A small image-text matching model, trained from scratch.
Model: 27M parameters, 64-pixel images, encoder arch vit, encoder norm layernorm, encoder activation gelu, encoder layers 16, fusion encoder width 256, fusion encoder layers 8, fusion encoder norm layernorm, fusion encoder activation quick_gelu.
Training: soap at rate 0.0012, 6800 steps, batches of 64.
Data: trained on rendered dice on a table, 145000 training examples, 3.0 epochs.
Rows from block 4 of the fusion encoder, named by matrix and row number. Rows with one number belong to one attention dimension. Each number is 500 + 50 x the weight over its row's rms, rounded and kept within 0 to 999. All counts start at 0. Numbers have three digits each.
# q: attention query (fusion_encoder.blocks.4.attn.q.weight, 256x256), inputs 0-127
# k: attention key (fusion_encoder.blocks.4.attn.k.weight, 256x256), inputs 0-127
q.55:499436599467436460524480537510437533446481453505559472556478513411385478427512485428494524516431486544497519539489501434577414440497574561500559409546542488520433512543575421485456587519487550538495519511423547577533477540538488583548487518528587546545544517465494531455525444549536546430452538545513527568483568434462532491533537557488437506510629565480423443558456500464448458540477
q.56:506440485600523506540419531528562581534486485480461446526496547563522580515428508538515506510527548582574512493487513524548497510504505460495497487490460607484443483497510491456458442498511439527499502447517397534449550407569497516487549496451440488461541524520475429489494551436504459486536539477479480506449519543465474611475602474486572436526448493433468628525476450620477581589477
q.57:409477519511559509522551481465403453552532547498577520534482446376546495467495471534455393531511544541464474458473574503461526444554462554437504537355502429391555461475544526539603509408568487517450506542438463547439532485416550470486624486496518493499564449500557536538452501432514513380498490482395410495598512422557464512524512566559528445439475483489524479447637485422542509445560
q.58:519512392503505485542469465511532464618537419485596489510580522475566411533414460570537459503512400458484631504470622486504593454497476445529463528468455416501510520527537546474429445466476469443407510448487545505580426551490491488481488558486447459453426565521434513570551539550459514517515502476479430473504447574515529477544435552520524522509546514491478554426431467386553517499520
q.59:580498474589476440452404528580524560430438540576488411484393548553553488486524507431534596470505455524512446533469480537450481490423597470458559458500523474525444489503443450441447557658558496480527520488524482556471497534498474494538544534573549432578433509526439373459461429488387511587425531476543491516400489505637510551440561426439402581550529526435464458582521539511521454556505
q.60:563516483514405430510423546538502508526468492508421501534416488517513507565502583450482516444426483508527495567608406512566481539505517480426546493518423534545531548566446555456514584532500437587527518527439606481496477397457494544533483557564505566487462556470460546429415524425518474522477473561604553470525503484500557526429496503482530587505538542511504507523392541469521420454388
q.61:512509356581467513507461445575496533513513468466520464558369518535504477545423488537593498598479552530611495491532455479551387570481450469482441502485450512507559444610527520472545500573537470561558525512488539424524535542474551469534448574446482476479549528511523609454495510503500591565491480512495367563528553507458454573553564455484570425474337493470444554519557500480473557516403
q.62:520472556462487502485530503475517442448457623491405557482481457490488487653515470555510554402514562577439424449586545469467510465397508450547474592566445517480575477436500560534541482424554472458541457466561506439497483487462561466431545480506402442578397543526527468620524459513538549545568492425516546508468439564523453576498480515496588479565471554557482491452580495578521433433494
q.63:507490508554509472528534507528438628538448428544514397513488509518508430398549423492496482558497441476524479580490506502481516465560478525506523476477525463522401581567514384485468574578540458530492496535539502559563474599577434515500447539469522512517573473508448458403407469535447511554440485539512390504457561464447542494467567477536400494489473473477560407466497488430487504495527
q.64:464564540518514492406501476528528493491619499392501429457509521462473546445559562501494528456488497473510547449526527515452514578443506479462499374504481497434649432492513489515445622475536446471598407489393506412518457479517507493479389480417501519487442509573509471607477442475453425479587575585499469479505533531449546576411512534530569581457487437554511568599450492488436490467531
q.65:516507450583404424568448484495560463450481497491468450523490458490594450476479554449358557484491473495531519518431489535565455454485525484451412449435547520505567423489538409529432453483502437512476552605469408469546531509478514442426609522549525563526582467510477455415565504499537481440479483503533508540499522516523494457564514425358476496503441559486496440505489491537513518551531
q.66:383516559522484464453526467521513475486579499418500474419446521508444368601443471532399538477500515546541513507413498545469516543513470503512447536490544394436529419540548446525511547572336505415538538468433475408521437542508499471537585494526544440459446524499426465517500426552550487533547521535584540529539522478428463537510446455579545491484518559496437488562546452439483526465560
q.67:413533576468449482465494422553541508513576528467459435573572498519521461432591524594534416512491493511483432520514516488467484450563519582471476556606489474470499462447446525539523484524430520466505584471503413483526523496511459487502455391454413534475537538504503441529503528528536413556556507480552537475448381517488401519432478437536574543434531418556511486473514479474654452497540
q.68:481452523497460525528487489557426546519476527508542522478508598401604422434547504506528480506469529410495449465501563531527492444489444583561460488442546508514363498534520429521495489519472481502453522572486546432530526530499563474505523500589502507478507502533543420494565481512484591570495453431461475600476543526525455471496455467544601434547431538539441379461563473504446478493519
q.69:540447537481430615444480493417460520533482498491590602469406574457493399464485558551471566512466444502550457502531553505574455492552453521486447532526558502421506429466410511547555510408551433450466408526406493545437424487499517513447479600490458532635491461494519501492473511480529473488457405521519520442497445461456471412566481501459521495487506551501514506472495465433548448430591
q.70:509539405571559425591518482457439533483480508542511490590524377509447507541447498522467566415579484506502517474459500587451515455463462455534464513386546529543473483483517499398587518533443549562446519565576565541539505549495445528504514443487496442442426477527533479507564509536494537514563462511511470571479565547521497499556551559529576495504447374453490393483612490449486560441484
q.71:528537532458496523502492564536529566462440369482484523479551553453538437469514564464521519571440453652487477517457578503535517464558474567517548486527579486483540602516481517490408592509567511466486522554445537511430489498531477520503497476437539535597527454421472500547481475432472516429467498605439561491614563507504571510496515534473410493539570548466557501426457535455445458455452
q.72:505483526471460571478511530466518585484541415590559548546484533605475492498468535485510535468523536513450415375540497530475509529566531440564410572441530421452505571542416459470447572517570584448545423449556558489436540525518501530492504518470483504569518579487460510412507424520488571524447406452569531442513481496552497377462626490454579515537502588419513505396481509459467495459553
q.73:574465533538517581493454544591586533486510547533488533469535544543514406446486458479548506511452438570480386581496493445456463549569485542496450516435427497508503553487486560545438474494556529515410537477461517553411538522432523465477514520408517479551573427388490526504466505445488466520389474568445531522520479543545551500549494478517557484505514569396493521557442569455471469502599
q.74:474462550539484556540538537548427546478482437524510566513490480515501520504524561435446507558534390572466429557550537489572446476531470546502416517462428591472579445494495549489547537512482452558513458485492402401483400516486505538409460536515582449547497463474489419529448413397498527471462485477496512500491550401485549511571538587526440513560461573550586589490496428558488467503403
q.75:485535505446497384509481462499476531535493412522534539589528541500451578528655594575477500452436475451509469542395360559483504489558483510466517459486520501484599556498490493458445482556502504498539539480518548526467499458499492558524527390404504542522418473490470435392506516463421552538498461576539540504372532402559445476595503447555526518483591531510496513591485456517456477512547
q.76:544551447513512464548480497500520536409535412507406542471474449574511511449588556492516439569552470490499453531346603479424510481551435554487447530594511547488542617429513492445453554459440412474427488545440544433450535564609468571503514428427499463503485522555401496504485571587544458531619484573465532535604549457469467474494500520469520583539550533508495484520506472549389503543463
q.77:521498451459480484485473465566534500440489444505463477453532533458480522450503494459536422546522484557506485451525572538573618525668464513430485459509618548492572518514521470425424575489541451475508417459406525500402474542495502470529445461456491534537510497449503574545384547565514506388468559602523532435553538457535575505518492566499520515470583533487566571507483527418442473477521
q.78:551532522526550502474429489508582476399443421448493466435485520496495502488545539497362506538540420509523459479548544469523505475511489504501482383489448544521494463512490510452525552502466485384528427446459477572436414667497503521478537595384523505546541506543465525475479475550537573514472551474535535511496515453506491578500534483517501528486515557531588528562587469504449468429540
q.79:449532529571570440526558462536433449550510519495515492495458477526500532531543536529587540521577458385518569542473467457487385470436463527473532511464482517505513444539476446492493495476480550535526558478540393447575509519423500535546471445563547472428501418590519495536525475490486569532611504408516518585453550534478478534554482455468509530461428505608490461571631524490537501571367
q.80:541530434457560473489527493477479444497596504499532549554432497440532557556495492555465508568498519526592563567505637510517541438590456520464424550465438470503423472454491456505520523453509575508476478477535467506512478480523479452444479528575432525482475469528508501515573480524403473604524508436516552462508439489496528561464620453429501573551511520517439477507529440451603477581491
q.81:443490572477512444488587536442476495538520467474514451455494542616614501434475458476524518610490491534611532426513463414505504522489453504519525477482458485588555494500589458463480497530404487543441466479508479543563440522533495569472478560470541584435486603486509499533527433505529561463550489538447470534440458410450529468529481485480520452384429618508523601534430452517606454535470
q.82:554438415467530494521488504604552530467411542547419515580451465544531515450564408506465380511573488434531498541517610528616486490518508450522478608579448467562394449465530567445520464476449479470492549445586486496546469517518473513458569536481511530564508549505565424476522425464384535439473464451522555561461508442462615465427532527544531484523439516533439441412503505530587460501436
q.83:520507508499500553456528438450504433570541418546462489515537501507360430591512534597541512536401539565434439589397422482459521529528456488599484494498447551497536578538473460487512584447495494472403509574488593459483482401481559442481550486512507509566477423425520501476405458484520479521566556607482478474504515458393507503513496488484539540482580465519485586500509530544526594506587
q.84:484497584519550543480518397561580458439591529444492510474475522477543523573490471399543517547424482595523544526488481472422504447539536438465553463462478569479572644443506527528437542519560456505464447513448515439558482385526576483412542513492477576528535455455466570469503486523512476454516464468435496588463436547422478526491452525453521478522562445486531494525545504449425558512500
q.85:555519411524526512442603517470564458530483515603443520607563457537491511559463596509496513492472461506488509490513528604430568396461486473457514478477479523515503456538453377483551445447509532459491482525489540451589500491488419526478499493593526493479487491600477420413562587523481469404477544527486547567460430414466449355507452481425474467484493386547546489502572489555558514469488
q.86:485572410469533547505467489562571544598500485521475479531554461561540578488544514564450497518523458494598433552420495456444619506603472503492552440421469541534481443519559567454495525517529551563496458476486520434450668566562465534511459486516465564501520494525470417476513416536473458558483506498601497501483442537632469519560530535478566507477453506454566486527502506451538498511501
q.87:490523482516567505585450543543448495502546471531542554549463481535549436559456457486511610471484501559484468526411473598501476519385502550560445543497445504473503526497492559575538458550522582510510571604576449488502507495469503415461413446477567479444492459576545442506513359489423615534366507455361544525455515493565541564541503531521504455520576480477489403483486461558471455557455
q.88:468591426404458543456454551457469508538515469535458507522548549572526434445422449500521492499499638533508576450480565541552529494530537455594445536547509438533448596507504464495458475485555521489489398446459573440506561488552453545492494667528454530597483505529432429508429521429508539477427509473548460518538478524457611447370493479485457502505522531479510533377474492452585528503429
q.89:464481524498481541621476524467424612531398557495517441494482423440479479577504427521452614532450527450622489561496515572429527485449583488497509553544535562503497544446581532527440478477488470514517604546537402530484515478524551565489540500499538549457498480536483516533547473591451530532466506472344452526516555511463532614514566462499554425527495556516490450430471500519436480560494
q.90:482512532496517493490562480564507588447468394495472527531458528500525511436553563593415614520409484556548471559511499527464473468486487580520530446517463559497452525533559357573543470506471523474495464502472442409412462526427530531434524465556582476545563470552448482509450406457429406577416452505475446510530568428491518564590609492535449483556447583522424532519537457551423402454405
q.91:558467482475451501543525574479518449550519522507500451504537450534538481538502476542551486504531574441473505442489358570496461494478439385474501507435534507549555438510508535473505488510415513539520605528579496463548553433530445526510523536560536529474412468473503498492571515521481481513614459458462557582482448522455350436463470452474482529477455544542414481512509523520521681561437
q.92:416478414575535501510479465458496366538511498499515482571419503522505560565497445521494542457562535429536565501497456496484476518432522464542565576526496471478430423519465492493535499538448547470492595478632388545573583560495475543560501496576478453434512453585516515441493443556443453613575450441463471564517459524480426575508552518500543490424360473486433423484511488556554595587496
q.93:553474475463508552515519435550404581526498549483424526511492513464584427490375536540472470522424465548496450526432532477554545533504505574512427480481473566467618628492547554526456428486563506552446470386455512478451451486492603510434515513502458510557427510514533583518556567507483573548466491482442577465487468438560624505574456596554484434499552549448477541493481497421528438517533
q.94:544484467466403493460467464501478435543480492511459558502502564417593508449438526517534415550435532564487400548525505430590608500575475461475430476533489553443607592513494562523474502494573449507442427437381608444457484459505479498456483498527445533506493523463464516528496565458509471469457490572506542494502515398549535495450521531431420569442555567481497568441494484509536512547501
q.95:443468497488499540490534568477457492468591429567513565509537417519359521411514548433506547518471420612427478566361522470506525534480479555553467520521463507432470565476427539452524472484507502474475496536563533517478493535554495484516523477361424441515524493559526493490532427567519482573520503534512435447438524437500577453419449517487532513541606421504519502543514495533485565405553
q.96:429496478505390541543563598578503493476463565533508541489488581470574526549504616488506534520532497469552480524471466451488577539539517563520531476589533483549429439505537442556536406508543530512486507570642512483456554557489550529457531548509572469568579504499505484544521327586507535399430410506504418424515553399544492471530467480513454417557507510466475463503476502465501479531499
q.97:448479615462401468475441522488601428480488498440486508582430509453380485435529463449515449475547490523478571561553511538508417524594517505546545466537485453514609398503467529486507475421486476471473496532481444425561494431447492503515554524492462402576548433543548508581453488519519545459481564573504539544623478517443477522394442478507512570437525536392459528538483428446489548423523
q.98:467493524483493473460536508440419464472502476491484544484582573404463485600599475484476521531505524513507500496480525506474428511524409475496534472458476503530453520476446465486446579451432427341445535430436534519465542440540509476507569453494493528530308525465513518571564520465536472538543518519457465465544470474423490515452573508482482583508598466491383498546451478504438478554576
q.99:518503362589522446500543604639500503438388467496551553508465560502529505549425542466559631537559449544575530577548503541505370499510552515465547547488558524511493470578574465477552526569561607497614545468476517441487449513500534547503428463568566416524524443432523508463482469507481517450407528456534525534479517511539486435459517451545489517517500470518523429539468492503540415444443
q.100:513483447483574540504558478422492472444497417532549503604512359500530491578606513470486562502497462369473445466539439555436507518490560420516463426498421531470428512514492460531492454451488503500553495528558457446472513562493477495446492504504511471510449549467394446512535412589466454495497523386444523490538514454540555543469540545493527498552517465572450416460527551601590571547527
q.101:548422592499501520557473405563407504588488563556604542539540463537447472531449477459467499518557373458529607536456503520574538531484497485546509453506550479518508482527535456549516479581534513475522452493486513541537518549470489527509543494386500520568561377458573481573503543488518483446413558478467458495472368496430544412534407470425527555460544520464507522490606423400508560417500
q.102:527442486561442439547490482619543394407489500574556497474486518624572449450498462491621498426527514450535563557471540482572467458517504508495492468433504508510544510545425377517599583541412487421378505533464506547513509540524464453542494564534454520442573497496548561471517457441502562554458459573462446557498475519508495545455445511525487491405487463463494522419515546507528498448550
q.103:507510474533416555485537501456552479541498449502480462564556554470556485517461464507424441544488516515548389483474575486514532514541576467414462348488541522495552460498569474478496459413442499541553452540439528458529453470490536533508434525479513584549478667509561510452473545518490552416541555493498515484447411486542508468509453518438509458521481559491522546498376379462561464523524
q.104:462541482417553401533398492461534443498453396483504480440418488557471464507532457407516528442602510571493519394483512602553470464389484493523601500534515541534506482554508501502504524495538484428549453538494436465535467621447477514527534477454492465510525431546489423574513439474556584491460495458452502499505537556426434566415560454527498541527473391551581525480526480374521455513433
q.105:493541467451520580520562559512483576415503526515521448406450451531497458506498429564450527509556581564541419585534461472597516530539622507493507532483543464474490552494532427515575524489567551581541482496532470447442387584401509520419500486533462471516610617534526493478443448472576574501494436390548518468491489495468512560556474539517509438491469525535543421450561533504596511529452
q.106:491494536567530593440500522549525538551547508529541564479509470457406482626470485423468486495527434620543437596463530513498536573495531459454472492467588529555523630513516501515501560435476567475583528457519435496422552503428537502597497467542487399506462514560498500470531548503504529418416506460446531527560455539602472563575525541469578504552527463484498501586516470532474457450510
k.55:469519556481411501465476424482588383501523547538490462422470526536491555418450550495494440484487581475442466443513457443623452456447414512456523453561616531502472463463494533461476431527484548442613520519518524485518420449528436445528524521515435538491565556533566487464576468573612426478509536532572478469396465501487542465545561431448403483532520508497454561553405454501584626539515
k.56:526519450582502614564559477528520521550473532530511472507549457484404507547467520544544526527531511506517462448453509524474505511594507505506416497503449572420411427485552497504580429485542428507486438541514426500490546496542463412487627551368525522571583517576532407458491517522504529537469498464495554480391489506414605515402468552449603482447442539433535431453530521460418527582470
k.57:494452538484478385445516600478511633535508456375511452506389511522512436516427409416489433461478544420479536488391455423485530486541517516608585542529539507463552476493515426556499566533449468616481416535491522567530452596431442466477469443522571476421530497490510464409526548509507550472511443512533452456447495495550470471503448593550485439494493560486481435504451504547463567482427
k.58:448431593436551465513420623510476494508537552511458654502510469448459573606468491539500421524516523467521539511504588522395574544519465398522520474498517431446496532495567492500506513499535469490490523509603497519401446549432517583477504481456590391561544447456505486519513487534448474509453473458431516447554493534517578468494451482537519544558467471527496456477474476445534495476476
k.59:539443504520509504506535548542466381421559496515494376470522559590546484392575566483534543536482470545511368550549452479527409554478554451453468446465526537566440472442495482476553445548529500519510534480437563441562488462641546409504451566549453593453464466539477551479501463515556553556556461471553474488360504455442428418466476479503527525489508498562516554447519487499517483465626
k.60:662446476496498491491460491512474439384506507485513492505415529468541508486498469425466425469529520513545547561449616539568616485558504543452409525506602548460503485520534503558528482616493493533544485483472422586367503481506462484553467475516521441508488417474456509509495527527446502549466548548490556537531560440443601429513482472572414529464489451478478467448583583432493496584400
k.61:484533431544432547450432510509470519594450480513580612575375557521492518483454538501539466530546559490581489411499596436491515569562462513446397550409402476405489567516506469445482486539564430565431575516494496484566594497465508435402555543458544549607467497436476414508531439469439503544525429573518579559406434545558497471506466599521482525465567580463526498572555495445416602624465
k.62:480480524512519491526517517500524473546434478444509457529460563538537405519573519521502535492521413574576497580530466470622548529491518548525420459543464464438489472439419434516459502542510586455436457435527586467498504472541629488489465560483441516499424481454431512563446482465550486532596470481472517506498521521549445458522543590486602518485505560553540502518529556538482478431599
k.63:448535485488517518505525509536528515461598560487406551460513582506518553321499525554490527485453520506519419405563413494413427530477476439508597509462477520588481389437418554546490435558506445479515571573480415421505465468516500520525473572530529560539585520528499519487486503413507505490476517478434373489447462561474520477566514314459488413580554425465469473525498399485495448501511
k.64:458522484537511565575561499490351398455455470549475511438508428563563532558435477477458453514469436497576578499515551521551548544535588477433483445418389455514554473554505468513386561561465443455461510483481529495487506527489514565586538468630515473570417537444468455449435457495568458431506424438490556483475437476492532447492450501466532407490568501576473439511444509560486570545473
k.65:491455464526448558518555544554510507549591437483475505424474463578499508487405517578398371440501447515484539590524461526492507546529456540471549456474557513399502579535506424499463549474468449550426496521527566422500494595424432436471418510466552534518480431490513438460474450512425503563477494510506470554428570456399515486537472379562481492576473516459582490538477555474579540414410
k.66:455444490405542527584500491438435498456480518488452438526472543476435517472575499456460413524473476489567539495552556550427546555537460468566584517476562557539508481497534572512538514492574513534567556438475489384520473503538645585468553555452512438555489521537556526609516532485517524517386528436534474528552555489480537473526404551464483479545455465539475475410492470462593498401544
k.67:431643557495549484516441438484556492524416432551486469514449564498567484516558434467453532409471471522597387427514507519501453517420464516468445501531521479488485425510458574506551520429486469470483539473449494448584447601441518461493482461438433438515551518613421401595442546618539530577562451505531503518541559549529488530471575485489570476486492479500479524549482520501435478505539
k.68:472461546478615431457504488604502574482550437522458414512497536406514483414562464415499480475494494513403500479439554479485625495503436496432558517523547518447489561486486493583468568517496558473421468538439576547454506498651484481468384514553452471469550541545477466483433407526515461591526584517515470499517548466476414416491483490571484536478456463467494450517536527431471461591451
k.69:527481541467499501528504379539625480499498452431465478439476487512556484429537485598486464440536408573534446475496536561480610448534539496597593504536569455557491545428540434452516518499411429504517490529462471526429489455472525518465430423562533535523492505456498495358563511537479449441427475549565435496553504437390522484523449571459492485542487553481580533437447498507572434487591
k.70:553520531444500440555485489490495495465372457477422499532526526498394536547571505391527623507478490542586491403491571484573592474467466466462499490573585480444514365479472507542529407563451473541562488572544562411447529510559427460519415502584552480508560557523506475539429486515497481489561481540492394547487589473526551509458494449572514596536443477494493437503535537509595592535506
k.71:484426476508536490494537487523488484494614493522483440468645543458517583436494498463513420445488475428467422525412561598459517488473499447480519496523569535528456522500512477499546478525488521563508556537483562466457575492514541510456389353492557485429633431486508440554469477510566422528499585559439487489545588404513504532566513458521503577414438432480471490385580448495494483491568
k.72:527526500532455467453478518474501452491607491457555512606509465483498482522463476512473478403529441486560457499616555469505477527514462568437486444543607438470561515538444467499457557545445546467434547570494510489473514432512521501565479517472519550598432390534454526540492544426480433478532567515606406516491467479489479529466450490437516565498620455507442499466588618528548476550593
k.73:541429452516472468458454501544492482499540456566608475571551566458574525524510535585441446500505517534464526513518580518436486533493456488508359490374559518598460560394501550471430452368451507415458549474487511611455538464444558551437592472443457534617540438500616529480518517507460484506453491456571556597476456453534448550428567489531582533468576481403476439453563485526441487575528
k.74:480398551485569479461523497604490480482488514509488404474453449455565496506429454503500510632464572435598447512489501603496464540514530484456518470577463486505538484463449496575634542436484472529498472456460563485464471464566566451521548448496543575537482531496408480463494507495525420407543564535428417538473467477540569529473528403440485492511510378449532522580514520459497440469427
k.75:487542487420547517417582477443543522452521477505458455494529517429552511399442439542476498494419388504472500535495473526539463491499563560460592470540574504556579477543482510475540537483477476444515447402505480509445466486532529583559484514437485406435573463534536495618447608453502620514568618508477481457577497451492538485492519471474464398484495483432509387622450442455474556506548
k.76:451469492475491390429567628592533611509495584440524543534511470424510534596503557522459407457403542475465482548410603486508448444530500525529534464496477537367562518536492493548505530499467531509450451477546475520451462530418595537461491503562488427461467496394467524510471409466561466494462555521457582519456530481529524554613534443514478484565448365492488572549477489492460418546397
k.77:412485554499408544494573520455453513464461507487494520520469555473560480441456505527375400514502499393460494562407537543561491468478519542467534554444473642450449464584429405524526477485508470520490509506519383478567496533435603499464528501506458443400534454498522496542471509512467408554488526517476477511517489508434443524569571442445481482498368513493531501573574475440430532516385
k.78:455518573548504436396466495526549475466481408457554414534464467560584532540493427539421463467545579507537495508421497462522511511454534457447568433454505519443538491496496531549579606516525515465505440495489438476571444400500615660518523381411458489426568474520562525402535622550456431532571440499519606396545465513490475518530497432440532380528511498565436489552470514490394392413492
k.79:486404515489538460458463491699478462451380481476499483452487449404498438569575542460532438519440477563526503503443583532537536489481427498572566471590530496505484467549566491439520536535505523493466359422415515534475478398550512457496494526443465544412464500478458485450498476511505407471492565477461570540559491502619542434605425540561369452458539508458499545528479462509524450490534
k.80:587514477477416547570570446539391452620502446475546549473457516525574510526468504497501557518469487573563399521515443460496415564517472523463577554467531558499542487606494490488496401457425497412517510444522552518448552576435464428505497471556523469455497483500468591499513439555491401518528468513498516463517366446446490454525465566507614557534528540506444440501518414434555490570539
k.81:412418584460466509553559524467453508509502432447433594480499561471526559551524514525526479458512535452488549544589423506542486502487477525418402596511554506458457531477476494529580560485471458420482503541489547483516507476529443561496498511543485533520464442476570506489581447465537486503548486480458510421354515535601532486513424555436507375535451504527483492446478495602481454573580
k.82:500440425503500527434487506440550412511444479507527495504527485490478474525507494536564563495529472498507450425471525536471495397485528519474601509454502468586438389526504609450521450466448510509567509443534483546502476373418524462599612511500430511494460488532534449598430576452596470482530500486454635505478523547622398415557507560484460396511538508492544527486562512599531477507648
k.83:471499489470511425517574439502510486510543505502532443434567423452451498483513524548490576414561567474409547537462493471438451515518495450491532436549538533466514556494432546494470513511533476510468505512648560475477520449511546544585530550569550549643496555423524587438483505550509515552424534507500467411579548413433498450532576601543421563473525518523553469411465493455383538400475
k.84:513503494472519473439478506438544691475471476505486562592470603494500483514498420494526517401455513479597555435594569495520587489518529476482457524511511499425520524502496590502499505476600422442491537555430439494462497454446387515557525481512501430551580543596447516535536590506511472540573495493522594547527569456533518471519552525492504488567427468394535526519573640504462466459436
k.85:439476518508552521574517516489513516571483526494496475506408472536443515527483516444501565435377589462531570473533547506439562474490593569539543520577542546484508433444472464555485412539480466535525479469520471603508596611547513448591503541466482473404553496556559571563531621499406457489531472459432570482450505508533488406472580524560530473504427512478471505508558511487510455521467
k.86:401522417505462501554532512482499467519397459561548441520440558520522500486561415574370464530470458631483492435455464531510499548468487543433481527503459481418551535533499470578517508538518529411350431554500484516508385568625547457499605469443516472476516504505595437511504484436434475536570431467495450501482531513575429425477501542458480457513484543481465435588531536476492557508599
k.87:589462582532464431546422496513562493462541445478453534488470483438547466495559531412560561464555508545498455593542466492539536494501489526386523485422556431485471413485499451499509472511555480501480428537380551492460492556540417499492499497520574495633568408432547529507505420430518461455499573486521487570556466518551494437421441441459480567468544537539552466480559489473454446484546
k.88:376439473530509488551533513472476486487570450554524489530507542514469528560529519492456464550557554492495405481603493472440525485467446510482545585501387444514509500475456427566500468484442576533569472463497582527642618477587501467515484481509483488387489469456467475538586505518536519494475520475445449537475574491576546467384487487479487568469552495611476520465543395523443580475497
k.89:632414581473524440502511495515561425489499485515438503457497519455498425482512542426562458448541458434597467506550504506533487517588542487397537539511608554505447462502459534472513525579528492545502522536502503491435493522606415385511451513492606486545594496479536474441459535467573533425460498452433492479501494513460507523488494449505576500511433467421580484497488594461525436507519
k.90:584448495499486453540448535588492501422486520502452479519446510432542504505506542449472458493424519535597519568514515507476634481467534419488670435616531502580558513520534493448513527534483471474536456547424583512461353445543535525497518457506590548514598503441479467446450489440525412415458423530557562393543485566465464500434510423482565533547481451495552512527475573470540477403546
k.91:491489462436465512495485551447504415544523519465444463446491465473478549544490464541555474488454525496495460402553550440484428536499483610483445474474421469531532536535539581487450517521477577458486570422459462419496593490493473451508554556548486411512503553562443442473527559483436581557475477521496440540493516443523582488569541541567449527455495520584456491509558543519584573553450
k.92:542530470500449475478582384583503406537530548463471440471537402473564515436529549522496501499514426559505528385527530500535565559445464489557482481415483517542540445515543521495587448482449446463530437475406553468512504458512475544507545436609446551573466514541412574412447584491413545569573446492480473421528445512472414469526459536470493397501546526583487479549527466507563494468561
k.93:530446480446494537488479498489515486543481499611519527507477649520498524440575522511569419633455548481457556559530518568475497463566592512472482581483421451493511524499470438473461337460500515535408487490501485522640529573531497398562485523546477514515422490532532497512571549519497516533431560453475444525543497467515455585484434489459545464481514486483465382477447537513438502568530
k.94:480474472448488475514481531433460507475466541567568544555497579459438504495504560537493411532537565520430518519563469541551440456465569514484443501454394546546506596525500417595435455475494449486465510436563420483601504480408552501428569477461483521490449428512498429560559417584492373539492478517480490524465470446495415591486565560472521589520496563489422453530532408504396557604401
k.95:458522465504390528470453405624476542443536523461542544480557479508563522514559636526446477449406485556500445567479511484539435551529515456569497416522509593461491483556446511472552556469512538506486438518601480476461518476523494511515557471513451485469527473423537542428437487497551506447418557480531530524488386485488450463415525465511554557575517468498471525492448487462507484398528
k.96:564519447434475557398445454461537646530599539377453428513448540425481540518454511504536450482480464491558522484440513548516470493474424436537414556480445527458476581561522482532564462403543535456496548479537598673482541480434494551563504511485503547505425429488488532502526599476452581497486599480516505478517549467505511585538584542502398547591489479475499502561505508515534493503468
k.97:472467600460499504524468574441482558487562514564550496482521542485445504507405480524430416488467569480379516538512504569519413484572541512512537399479469542455582468558386460467473539527564510548472443508499577465494538471407536525453555552602539476431525418352517500471527412417467442462405498575492431459517418465409476504545498481501428534532497501528536451525507549488471517497424
k.98:486456473506589515563478500477449509455576474444542458544493543530553559442541445421393492494498459479519521516576528544556489575508565390485518469550534451461559536447481577479620502560520463469485480541434517509423472609496585576549492491511497478431496509491509562507478448425600548434495586440508391399540502513472525415492435482483580602540411477489502454360489445413539481500493
k.99:480462567464507486473455591543545541505420465462434412392485529525549430510484456494444483558424523515493550536532529530536516427512467518585501481525495525472485490510459493523452535467492446477579527552520590498523576501475528444543491587474554469430594518442525560523506510526491571455463528494585502518443492519431573462535463469605451393529422536522496536505492553528474449546445
k.100:456515536537513538462493458451512598506433532512561543512521519445493533484517493488559441506513502551647499499553432439521557501432508510435562601504523551503447500421553508459458607502608473572487460529480448429545534478500405503439537415475525486487530595438489502538436495433526492520506518481509515495529492538592520502500375488372500539449542461398542514449563497424482558488562
k.101:478531519586541385518453516440563538531490408558467515571501525604456481444451457451488404426551458489530439442489537527463496364519469454433474492467414428624472581465450525473545573477560484489496443548436426465570441535480558493549524443546433474539452425451537457554544483375405424493520528468468475465536521512499548507463515499489489590474517503482518466539519461572370565453512
k.102:516521447503463506553543461503542454477504474451534475435564456520584549502572593482486431449502491465540497337580501501419429540495513503555415525505444465488574475479605440464433493535536466517458523448469578521471484541588528498448476534494515528444377612523479502451517584590571543488487489438469474399419461417517512533496540521459446535495593332485488549461423465588457522555480
k.103:516520486501532515478445531509485528521400489412463445496498565556576472496573538495481545506428521405497513409520514523392571364509547493489412487568562555479427497479547430533512457430538530552545606476613512475510555612473545444483490408469568502501548535602489559501457478509521442481587454483603482426395569442522508537565521497451511453400452513556568476488571492538498538565468
k.104:556478580481464436478410529544500432456567537530419534520563470384515520535564482513493507509475552493547508588415502582491545468547412514495555424582679501478504469529488498496505564520535521508580452544507461556402377413542587580510532441555554476529533437475564480512536557486447434435482451496494556577565511487515513533510463415484510497558527443465546419493432505430526432478409
k.105:514615533538532471471441503500567564475480379470431514479465504567509464569485454454513517432477441471410555562523461475449478406457522502608564443476454544525602499500505408536430480580496451484495572532532569519527530425384486451471532588594552519478528496525477569402408577421458519527453474611511397513367555557489498499426481514535463443480574433519545547489418526507500490523487
k.106:528550481617496470471474459525492504466430482543476514553464534589542442394473519481485474594506495506405555570489420509438493532492522467461544460463439543552426533511474390559506417525453502435413514464447593456611528597508475442494548517482480502519501460563579527441587480564521485541508456542534437627454524508483496456454477446464500527492520545571514577527415486553534474559470